{
  "model": "image captioner",
  "dataset": "rendered dice on a table",
  "train_examples": 145000,
  "image_size": 64,
  "crop_scale_min": 1,
  "horizontal_flip": true,
  "translate": 0.06,
  "tokenizer": "word",
  "vocab_size": 28,
  "encoder_arch": "resnet",
  "encoder_norm": "batchnorm",
  "encoder_activation": "silu",
  "encoder_channel_attention": "eca",
  "encoder_drop_path": 0.1,
  "encoder_depths": [4, 4, 4],
  "encoder_kernel_size": 3,
  "encoder_stem": "deep",
  "encoder_avg_pool_shortcut": true,
  "encoder_widths": [96, 144, 208],
  "fusion": "cross_attention",
  "label_smoothing": 0.1,
  "decoder_width": 128,
  "decoder_layers": 7,
  "decoder_norm": "layernorm",
  "decoder_norm_position": "pre",
  "decoder_activation": "quick_gelu",
  "decoder_mlp_ratio": 3,
  "decoder_head_dim": 64,
  "decoder_fused_qkv": true,
  "decoder_bias": "all",
  "decoder_qk_norm": true,
  "decoder_parallel_block": false,
  "decoder_dropout": 0.05,
  "decoder_inner_norm": false,
  "decoder_drop_path": 0.15,
  "decoder_positions": "learned",
  "decoder_cross_attention_every": 2,
  "decoder_tie_embeddings": true,
  "init": "xavier_uniform",
  "residual_init": "none",
  "optimizer": "adamw",
  "learning_rate": 0.0033,
  "beta1": 0.9,
  "beta2": 0.999,
  "eps": 1e-08,
  "max_steps": 8500,
  "batch_size": 128,
  "epochs": 7.5,
  "lr_schedule": "linear",
  "final_lr_fraction": 0,
  "warmup_steps": 850,
  "weight_decay": 0.1
}
Rows from block 6 of the image encoder of a small image captioner, named by matrix and row number. Rows with one number belong to one channel. Each number is 128 + 32 x the weight over its row's rms, rounded and kept within 0 to 255. All counts start at 0. Numbers have three digits each.
After each channel's rows are labels from the 100 images, of 14976, where the channel reaches its highest value: "colour at peak" is the nearest of a few named colours to the mean colour under the peak. Only what is clearly more common there than usual is listed. The data: rendered dice on a table.
# convs0: first 3x3 conv (encoder.blocks.6.convs.0.weight, 144x144x3x3, each kernel summed), inputs 0-143
# convs1: second 3x3 conv (encoder.blocks.6.convs.1.weight, 144x144x3x3, transposed, each kernel summed), outputs 0-143

convs0.84:137112166155150158141122103163136157134093154167156161110181180163131089086159136122131122196181159148132144156157091163154130143195159150154133150136117129163146161153151130208123129179134154061119162117183116145096161163080117068189153139118208123154122123206163187142142116087056162137116093177171109149142172122165127121182105163127140179177168137141152124110113142141150133179145118159130154136133159117177128160157142127137196
convs1.84:103097090101076091110094082101135098119109099102107080099092098102106088102082103110117068087116092093158133091108105068105136090102066110109101111115132083091107137115137117107101095087106106121098066115110072074120098074134122110114076081160099102109144115132100118078132112096087111084135088092109063088089137153080088073153077087097084113106124091130113078101099140131076117116066108129166135069092117112082112078088120115083112
colour at peak: red; pink

convs0.111:172088172170107129116100065090148133092127128124114113122119007118124111165112107125116149117129140127143126135120155106192134127059104116135140097146139000124131148080115133190153177078126153077113139128143089080098060106126144156174112122131133073164105078053144130119122130118120139137132134122135152115133091115110089118155139101124151151136130113200105109134080076132134134125099143157118130095055127064141176142128193170133160
convs1.111:097120085115081105145117118033131093138136107125092089108100149072130076092109114160122141161166094161136097099129129119062025137116109096121107133097155140094113184125151091071122122084143100102113101110155134100128124098072061100159107111109122186109081138134127101107123138113094116103109110055107154080069130114117132121212097101097130106063123119055124141079129152161115104065118167138140171116115120165119121112080116073105138
colour at peak: red

convs0.93:175123065119122121097099116103178103094146090086043104103120109078118183129094065129054091076116126119093135118204103104131134108202134094085100134113155073143104142110151108153091158145130169094131092133139115088088102147084122173136086132101105073086141135165133071104108120121081178089137118096112125076119132138098047134028094148133108133136085089088135123131087128091112135125116110099115129127119122103109130081098127152108173
convs1.93:098152148150148141140128140167076085176132198148146095121159138141123085130114148124173105166100136112094088122134165168096119122156146176158127138061084195142164126179120176127150121172147090179141152145127179137188097130120140087123124105039171159133039164178163140118097136155161138142107138136140145136157046092111171146097156144163131122108181132101142129123132148178129090172185160171081084176141166134158152126111102089177141
colour at peak: black

convs0.51:082131175146143170181123172093101161115114139115126149143104050110142131154161196132138192151088154155183189179047188138112136163087120145102169158169158126094162170070124116083174132044107112152141175095127149172123047158143132158107148105157118169151156091101115156145145134125135115170141147099110157156163147103135155183220172131107162101156119155132122130118158134110151145108149139128131170141114100121152121157127168114145077
convs1.51:137089121123083052110090069166158118118111110156102102092156179154102116121092074116088146151161104111162097089138105093162082077136081153148118090106078147185105157144150107146113121193161111071092093148147112060065140111172118098168103111139155071155137119103179170108142103094094117106117088154156097097099140172131073068177094098119090138124172100124140084161098154154106105151073109119175134097121134073108179112135137126105162
colour at peak: purple

convs0.29:091118089110141133093077129143110142106130101110086126131121199061104169142110054106118090101074131108108116122181099122074138137151146055140146105104123145088120112166224105069122141122131155062111129115136130141089094136111097119130152119093100082061157096147199082107131128142143209129153111097122140109136124160094076095038150158165124070110093153126103100127108085133124078136134128075161147129161143091146073112130096103131105
convs1.29:123116127097119100154112076125167139104133116089157106101092083130149101124106138090147106100204058122117164102088129091144073080052107077087116140115110108160100132113135113114110117130137114120139142146156073098143113102050062130149105136159133152101190148184012071109129108142107071112133122086127074074143142153120100069129088104147115111128138145149123093124130095125115099083086078166105138084088061131126146098107084126124168
colour at peak: purple

convs0.42:138136082131126159110087152112104138067135085103063172128129119103108168128111071116157052126048119121120123160168094137125133159178173098110112110096137114066120109109241110121111162087112143111107159094136165140038085154111118088102157135148056083073158107164185116104134128145127173155127119135112116096145147160118086113090161168151144117150075139083086088073102103148118124112141118101155141128136140092125080111154113126142062
convs1.42:093124129094106120144113086139185147104118136103169094103078140129142093132100134093137104077213064097114180111064116079118081092065099129110104123125111108168116109118112114102108111158121108099132124150150081107166105104069071135146114121165148149077139123147013041112146103123121080104148093101113064090134136169091096098145107109143102106123138132170122093129145131121098052148077119117136153101105053139099144095118098115116172
colour at peak: purple; pink

convs0.10:137094143157146134142105140103091161133126176161136177107073151143125152139146116161116230208121142150126135173123133124131147135141090158165138167122152136103132183121138152120123130148125167100144161126122160164139134180131150140140200140091128130125125180213170142146146132109099181161165089142141187179152183130126134155255166091129151144172119161166128168118099131099167160090115132129119173140150195145127150174152135142122090
convs1.10:141013125142109084094113085133134107148107160137127071076172153118093081087104127140106128147166162119117109114109115063111157072154074145114093120125120068139116137146110082136127111156129094084085129116127117117125142129157092084128129114123137108166139110122134167074163123035074106118130099108121127097127127131118118132218158024056102116133136086106129157133079169133101120147063136134172104148131136104058150107111146107073132
colour at peak: white

convs0.12:116130107121099115108105116122117111103142127143123099149067136122115118143119097140118099073120112118076114064166100088031125128176079122153084130080170155050117112102162141147114157122131108150131089113200099118141137061126147152163112135082139100016086160106100065123103129122125197083144091032118105124113090124100069121156123104141111121168116125178142126089110078130086133133095128115098134124129192103093100099090140139090118
convs1.12:105118150133177137098139136133123144137126133129129146082182096118122093108143150116164133153151125105114153146102160151135072111113151097083165137113102175145131132216135104073131112157135095155118178156135185134118142191130091112141177122066148155146070139175113177096111116133121087162044152159143204104143112108159185160123142131149147070087139149071140165121138145167155084202172096176110105161102042141156151132132066076159147
colour at peak: brown

convs0.92:112090150169159173199160132114116157157097128128123160124114049113165145121169186149147160186114136156181180189136169144116139165130118122054151156171158098107165185135138093091161131092126136153126140113133137147138118176135123110124143132136145160185151135142114178134144120130114128161114131138135151153177172123146180165233174117124150120127151161073128127123144161124153171135135144152120179160128003150155135175132146105156058
convs1.92:119090119116078079106080055126137104108111117136104063095141138155101070114087068113093125109124081086130111103109109082145064075101068130150098101106118147155103141130121131145103117138128093100100075123120105079073121093163124115126093106143120062119124103125116155071143118077078130100132101144142087095100122157094047065168072067111088133137154096160119090125097165152097122132055110123170129103113114059076153086104133118090133
colour at peak: grey; pink

convs0.137:097147135141118113124117104091103125108126117096113104141085121074102137140120138115145147109063139124144142156005178105109123085093116111121132128130138191106146116083147110075161114035099096194116149077088142134135032135156134144080120102159063115154190072047112123130097135158196099137138158096078160128146118138121136119134175121137137065119061150110128129102146060119103123109110124138110122126148136103132103124093121125138061
convs1.137:110118155116152137036091131110154169088081161159158112131183152169114150111131099147135215223175154104137117135142121134200111114152123148153134081136131123146130106139141087138090132162152117062108142135199144102156138160153117123188162103125136092129164121073198162159169088127150157161107090178157173150163159154115048109164143134158160149129147129129135123151134158115154092125140142053172149165140105106133184160175113126143166
colour at peak: cyan

convs0.66:187122030119112127076098125113160117106136076087034118123154118090121177135083082129094085079104108105107126119182092084133119115163128097093097130101146074121116112112166103175119157136128151097136085122109130094075125126062129139084094130089046080079126131142113071100118118135101167080153122130080097082099151148081085117091089126131107138141101111118102107062069130133121145140097112093117103128152110087095100077100139163093153
convs1.66:084139148130147119129135155150105110174145219160155076125152131128104083132118124131177117147129147116111110111090173161081123132146134174180154114072079173128153164169132175105161138122149089167149136167137148138186106125142122122144136114056180155158024144186123154125073141147165143148125147093145168140135039086124163151133117122149131111095148119098140139106156123155135058169185155156094107161103174126163185124093067080161133
colour at peak: black

convs0.33:132186126126137165131111173100146103151126098101127107146135117105114159143115120127159064086109133122150107029149108129104138097132176084137118136144135108115131126125139103112107116093123117079103095114115075120095092193122137143110080117190111057126210130123100108140099124166169113095125150102130113151090120122129042074097008181128078120132117051100142156114123113107063115110136115120092157055144104107116136053088121133118109
convs1.33:122147144132165186150149151129114186132114182154151099106166169145125117150126164136160067185115109110126080147145174136116114113172116149139087097125120151160160139158121161142147134148134091152072174137150210130160122135141135111157078117163153126168112155106182146135152133102121140133137111175156053142204130057125141107094203152158120136152146143118150006179109196148115121175138143126144108212139153161114165160137100112159153
colour at peak: cyan; green

convs0.95:139114095101125168103072138070117147105115082113078186133151105116096150118127075114158062131042136112113122164188102139124128134146150099132111109106125135131127102114220087126120132094121131116107156090106190124054081184113124117117158112155044074067180102173172108125132127134119199130132136102125123130128144146131082093073155163127129112128067152102121107183089118120140082099149111101147137132209133089148082097147090123120094
convs1.95:090100149087115135158124099159163153107118143100160088103097126115171074146091143095158104106193070112126131091044128076127097087113081129116077117114133104136133162134112132123118121137134121127126154172176056095197091119085090143177091133177140151100167147149052091110159106140122088112147107115145047112141120141106116098121085076169088113153164111150158076101123112147098087204077118138104156086064095141126184093106127119132157
colour at peak: purple; pink

convs0.118:141147093127132148132167136114130111115164106076092141119095160086138154151100114154165162091103111130032126113086107053104124129125090078100121127107142219089128115114137114110145126131118072176123147140134153136130065106107119133101100137102134109102117123009140095092095132133076130116132130082111139127114098064109098117226154126114122105098131128120187126159135035117094151085083137175114157127161153124120180071124126142071107
convs1.118:140050169126131163114114043110148185116125144133144170087165088136104103136129137121124086148108151070113195147138108076140069150123079102114110128142092126167119138175160109119126117171139129140116184137113138116111134217103104144153178132126138101083123172166138113102163123058090111146112131113198113101150151119155117183128180074109103131142109143122136182185097204149197078175064087126126138138125087145161129101171104130119145
colour at peak: blue

convs0.35:155145085110116117099093127080171108112112089081062124128143009092109156118109101110109119097088077111114107131164124108170115086092125047021093130117127123154125106120147085150121131066120131162102083117159166134086108162101111127130116122099100067115117137137092129093114110136116164073111113172152102073105128115122108125096099152124134156117086089094133134159117110129114121100094096117097119126151011086106126114097081152108184
convs1.35:102164155111140176111086162180095142166145179143143102120127156130115110145144144132180118148086194098124127122112158152065150125219144178185135127094097170125136128191115160134115144171165116161156162146173152131181112166100135143178164138095148093118081185152196120126125132139138159156131143102135163130185067082118168186110164143166136103115170135134150160138153139162149096221181160152095111162129188097139180126145109100152135
colour at peak: blue

convs0.96:130085136074108103113111096049103125132111118120097105140082147098095126127144090116115111124067169109159103099059134116116141077135129129140082121114158137113111124095250101122134143049118167109101126104129174105066107101128141143076144105157069101121195113110161126108089126148150181116144153108113155095134116135117090092111087078151101093124054122142138119179114067106100123061098104115105114125195140072146062109117149119105096
convs1.96:100119127132125116068080136141133146110094117108132095127101069090110096103139122106119177168172127124175108075048154129124097122102131096122117104134119068073112150155111092079099100093142104067132120156146108093190108113108067128152157160154106103118168119158086107129173115140103098149107101087117176132135143163111131122157074120125124091054141080086098125051156094144094049185135164107143144071040070093117159131124127104122098
colour at peak: red

convs0.3:150157155094152079178091140083116144098148149138135133116111048172096127166132097121112164125149125173099121104069089117193168094085160147173183124141158122126128189068132182126144114100131147112126111122157084106139127129102111195161131175105125101088089126125134161140134155101115157123136137146216115145120065135119109111034128182175120171106132115160172162173153079082143124073111134051119189150110185117128149131137138108110150
convs1.3:124149115123105122079119104121123160136137105103122125120106131081133122075122133122114102111126137133156141123129117107064163158148124102118114146116123092096130151123126085141135097102120120080110141120026116080108120103058068113000130130149102132106134130109146057104143113102089065127121112002056101091134147146144119124103142169052091072121114129081052109106101125139135096074105125178155122135117133133112080126130167116111113
colour at peak: blue

convs0.9:088144144121136124165086149088063127126148163174102135131082181133123108104098078159146064113118172145152138136139094141148143144148146129168191151118170165035126171094126163099162077149077113123117121077126113144167103156214134138103101091139120103167140144112164165136131133124186189100147164126110099155097103121171073160103101124125134119082124112154145169096099055137141093077120141140099168155177148074160091117115119059096069
convs1.9:166116131174137151127112123084121125148116112115092103118077129066166157094137154118166123117029125138163115125098150136044255134125126098116105128143131124120131189127153092151130122082130112107101112148184123108082111137097066075205116141131106143120150135090132056129117116140111146115109097001156123130136149139109157130046123150128089130139145111071149127162122144163139117108131141203139161143142120113116164139122161130132125
colour at peak: blue; red

convs0.79:110138177106131118155134150024111128163162135118128121138089019122130074126123105140146134100110117157104121140078132134191145123018154114135180142159118056084128129124094143145180096061145144142131104142170088100152094158147101141166112115146141106155122102088167154112120132112175099113152133125210114137112068111149086159072120127111142178110160103163171154111126053078127110068136153126097150126100090092134159133141135117112119
convs1.79:116152120123125159096078115111110152116114094132115125117144139064092156115141145106127114129073137097179103119164120136036110144175144101126085118130114140084150162157133106139115120097131110102119132090053135080075127160060074143046126139147090117101120140082177051116137126129101100119107101020098126122158139158153150141068150153103104071142116132058083131138097144235136097104108112196137100140160122117133109133135161111132106
colour at peak: blue

convs0.72:099168197121145172192092173082113143132123157124131148153129000143150112153163180132132146138102154144160180157079167154140136185064149151125153130167140034109125148060082131119147114034124122138148142127139138146105052151131140151130127118166104149124138097113113141141145135108124120157144140102127131156133133093151138195155140151105156137179138120176128132109141135083165103077144146115114148129097103103139148146129171149122054
convs1.72:121108094103086091110089098143139140120128081146093120107100197096092113120113087084092098129130102098194112113116109121062039134109092132122117115114104151153100209198194099113114116186161109097108092141129102079065135117119033102143115110147146089148132120107141144130131125118107118082117124097126082087098163174150112098173103121103097097096144111056107110156110162185125086187111089170174134084109132086131142126129100107109165
colour at peak: black